python train.py --model="audio captioner" --dataset="synthesised sound scenes: up to three everyday sounds over a background" --train_examples=26041 --time_shift_ms=100 --n_mels=64 --hop_length=320 --input="log_mel" --spec_augment=false --win_length=400 --tokenizer="word" --vocab_size=93 --encoder_arch="convmixer" --encoder_norm="batchnorm" --encoder_activation="relu" --encoder_patch_size=8 --encoder_depths=[8] --encoder_kernel_size=5 --encoder_widths=[128] --fusion="prefix" --decoder_width=320 --decoder_layers=6 --decoder_norm="layernorm" --decoder_norm_position="pre" --decoder_activation="swiglu" --decoder_mlp_ratio=2 --decoder_head_dim=32 --decoder_fused_qkv=true --decoder_bias="all" --decoder_qk_norm=true --decoder_parallel_block=false --decoder_inner_norm=false --decoder_positions="learned" --decoder_prefix_bidirectional=true --decoder_connector="linear" --decoder_tie_embeddings=true --init="torch_default" --residual_init="none" --optimizer="soap" --beta2=0.99 --learning_rate=0.0008 --beta1=0.95 --shampoo_beta=0.95 --eps=1e-08 --precondition_frequency=32 --max_precond_dim=512 --one_sided=false --adamw_lr_other_params=0.0007 --max_steps=11600 --batch_size=128 --epochs=57.0 --lr_schedule="cosine" --final_lr_fraction=0.01 --warmup_steps=340 --weight_decay=0.4 --adamw_weight_decay_other_params=0.01
Rows from block 2 of the audio encoder of a small audio captioner, named by matrix and row number. Each number is 128 + 32 x the weight over its row's rms, rounded and kept within 0 to 255. All counts start at 0. Numbers have three digits each.
After each channel's rows are labels from the 100 clips, of 14976, where the channel reaches its highest value: "responds to" is what is common among them. Only what is clearly more common there than usual is listed. The data: synthesised sound scenes: up to three everyday sounds over a background. In brackets: how many of the 100.
# pw: pointwise conv (encoder.blocks.2.pw.weight, 128x128x1x1), inputs 0-127

pw.14:180082088136169140138097112159136117137091111176105143158099159082140164092146162072108113125146121142119159130132109096114142140028088138162062112122167185118108181100140140073138146032084115158089132103153124095146117110131113120140100108085159184133127112130145104021151159168124085118115091109115130150121088080063108147179132128089135167142129136095124083145151109078129163091128
responds to: door slam (27); laser zap (25)

pw.25:184153074152184119146156146169144072168107148113114139169101191101161157091157113151165098117108125046122112093095062120170125094066150159146081095083068183141132152124102140136122071113088143109107111078160133118116126051137132114116129147144162146083169119101100078137130183126178107083155149122092155123109134094109139111126126168104150102111128083119051127178106086174115124095122
responds to: door slam (32); clipping (32); text has "clipped" (32)

pw.5:118132176083133140156113142177135099219073119147109109105180157116151101087134086096076154105111100181154133111110087141097108094139131109100150113114138192138204167140120073063152111138130125099153122115068104057139112109157083110174118147130125117135119108090174126102146103149084103125080056168128105134108101151088116114108079120166111099143153104111102164206107084083114161183110
responds to: background: none (48)

pw.24:136103110107120183060157078104160104112168110149255125092144118105122166101135100139132119118150105101099172142116126105119090092170169152151116102128124115118106113088144082115176134058159107117151141119139164156144132134089165179184055104104120126109141129131142120154180107116095135137138115213080133137086179111166110108112096122117065146111120112148072179151116128108105096124081
responds to: background: none (70); spray hiss (37); zipper (32); text has "clipped" (26)

pw.60:103145111112176075094117087104101167134133165093125146096158102120135110136145109132102089139142123168158114111126109145147114116131156091119123194089127142136079112139178111122214115096149114170139153080202091124101131098101141170178121112135114103091090083141059121144106161106091149086093099174077107121105147141087126112108153035126150154162163189142180155136089087154164171125220
responds to: laser zap (31)

pw.2:131132103124159126137091121104105086144235105091073146118098197130122114079193127092160120162085171132177130147099123118160112131148110182126103098150139118129119172164136146077097095102164135125102137128132098097127118142120126089131124139150173148079082122153101169134153161102115159097143166098059099108127104063164161090075153114167091126146148151139182105184172131053209101110120
responds to: thin (high-pass) (73)

pw.126:125162122090108141205165074132190142121120179152199155134168099166133123155090132170212120149162169137156134103160090186106157170133167098104146118098121119059128128100133117117104137121161100044097091091094146088087145079100156214122121106130131114161148225118127160092112115118114135134121097148170122086114118123122147162111082105111142123135107166114196129130106177134120136146122
responds to: clipping (78); text has "clipped" (77)

pw.77:104101104085143131127110116142161113114112141103132110078089165071119124088114143094138137115144149098122102134097169141151193181076133103139200149097119118161140142110091133031156092117158143142135135090082092071107138117093116063160143124170035130141134109104137118160107129172132146092152149147109090147109077175081130148154073102173097110148154112160161109200071122101201084153117
responds to: text has "car" (26)

pw.32:112100151149126125159125137112105094159149077163162121086165114112157085116130104151107124165128155136144110136097132127132128119144074191062196149160185091130118089092168211087155112157155113202169115183084216132152139120066107107115093142159184093131083166153134164134130095122140152169126087150100099126086122172111061110204125116144133111117134175143091147115078118163149100120134
responds to: background: none (74)

pw.109:134124121136116123137135106090189184139078181162128150109126235124086079144103199111144091110157172123147109079130220118110163073058152118119073105103109100061101126169122136106166113102119119099161074052117115101158147157096088087082168135130148090112147109108164131144105158180116134114130147146145074158142157146128122147100114152191109112135111109108161088087119151122127145126152
responds to: background: none (66); church bell (37)

pw.40:163111169125132144159118126109077121099127189128087142162172085157138110078100141116112137065162138116140179083138100089135163070136179120133152057102127103092160132145123127141125096150097157112145111112090109102157087088153182115093089180091155163107115158057096174112140179188084060162056094124125088117109123115126124176132084118146141151082152131097187044136127109127095137113132
responds to: thin (high-pass) (64); reverberation (63); text has "reverberant" (63); text has "room" (63)

pw.113:109088114099137132159145134145091131147123137129089131106174129115115084133159157104167071135159187122090081094131097073132143097126161064130113146128135127129134132123104108089086163131126108191157137165157219151074127107185119141142159083144062159164124101160134083166144156129024095123143045090118119137160122122148134153166151162171085134182127094137101116102089159180150066147143
responds to: background: none (65); meowing (46); howling (34); first sound: meowing (27)

pw.63:104129119095141192143132152112099108184117156093167141184080140118032132099112093097089109115185101112086139169086151172164093121193187157124114121073169141143120087141098120081131135098146141153119102106124107111143179110131112128123095152094054071142094133059102165131119125085134110133121137205096144110099151144159142113092104141063088130113120160137123127083083181189160115129102
responds to: clipping (31); text has "clipped" (31)

pw.65:099136102142132077169124144103163133110088108089111144159103127123033133078116135149153069100175122097154099116124125151147116075103162161101145080117143079108123135105135160083132192085166105127124117116123140081202174145124147119131093149146141108123135141091127069125151052105183078156146175160088165145164179079142111180132137155098137093144094125171089111181161116081117084081185
responds to: reverberation (63); text has "room" (63); text has "reverberant" (63); clipping (53)

pw.80:153159153069125183128149133125122120148156167119147130065125152163163117104103078119114062149162172099159137128112096121151129142151171067152054151056111108121102112152165135118197152146115046156116142105123136170120153117131115067154090091140096127098102110139129086123097085074136123102143041108118109135184108132104152125139170080076098117149143104150095140127165094077130124084047
responds to: typing (32)

pw.73:094104131177150145173131143117177070104120161113065141108119124139139158135086180156111116119127177143125135105122161082136118142110094128160103114077121085118192066183128135140169117161179153168174151098124132101130145068081123098172131120106182115127132045104108171209123190179122127123176183148091131135134148084117118126116174118139141118100123116160197209123117107064116133140148
responds to: thin (high-pass) (36)

pw.34:185094119088099144045119138047116150053059135107081094123131160116135081112137137154112123155094150182137117108114107117121145156119133025146124160082215142088099115157122103144150153118111181148168141085124100128107172208119118190187143106127113092111139102123152111124155154088136152130104142131046150071103156143091118102120180111107105143126133109124145133120149130119160140158149
responds to: reverberation (60); text has "room" (60); text has "reverberant" (60); crickets (25)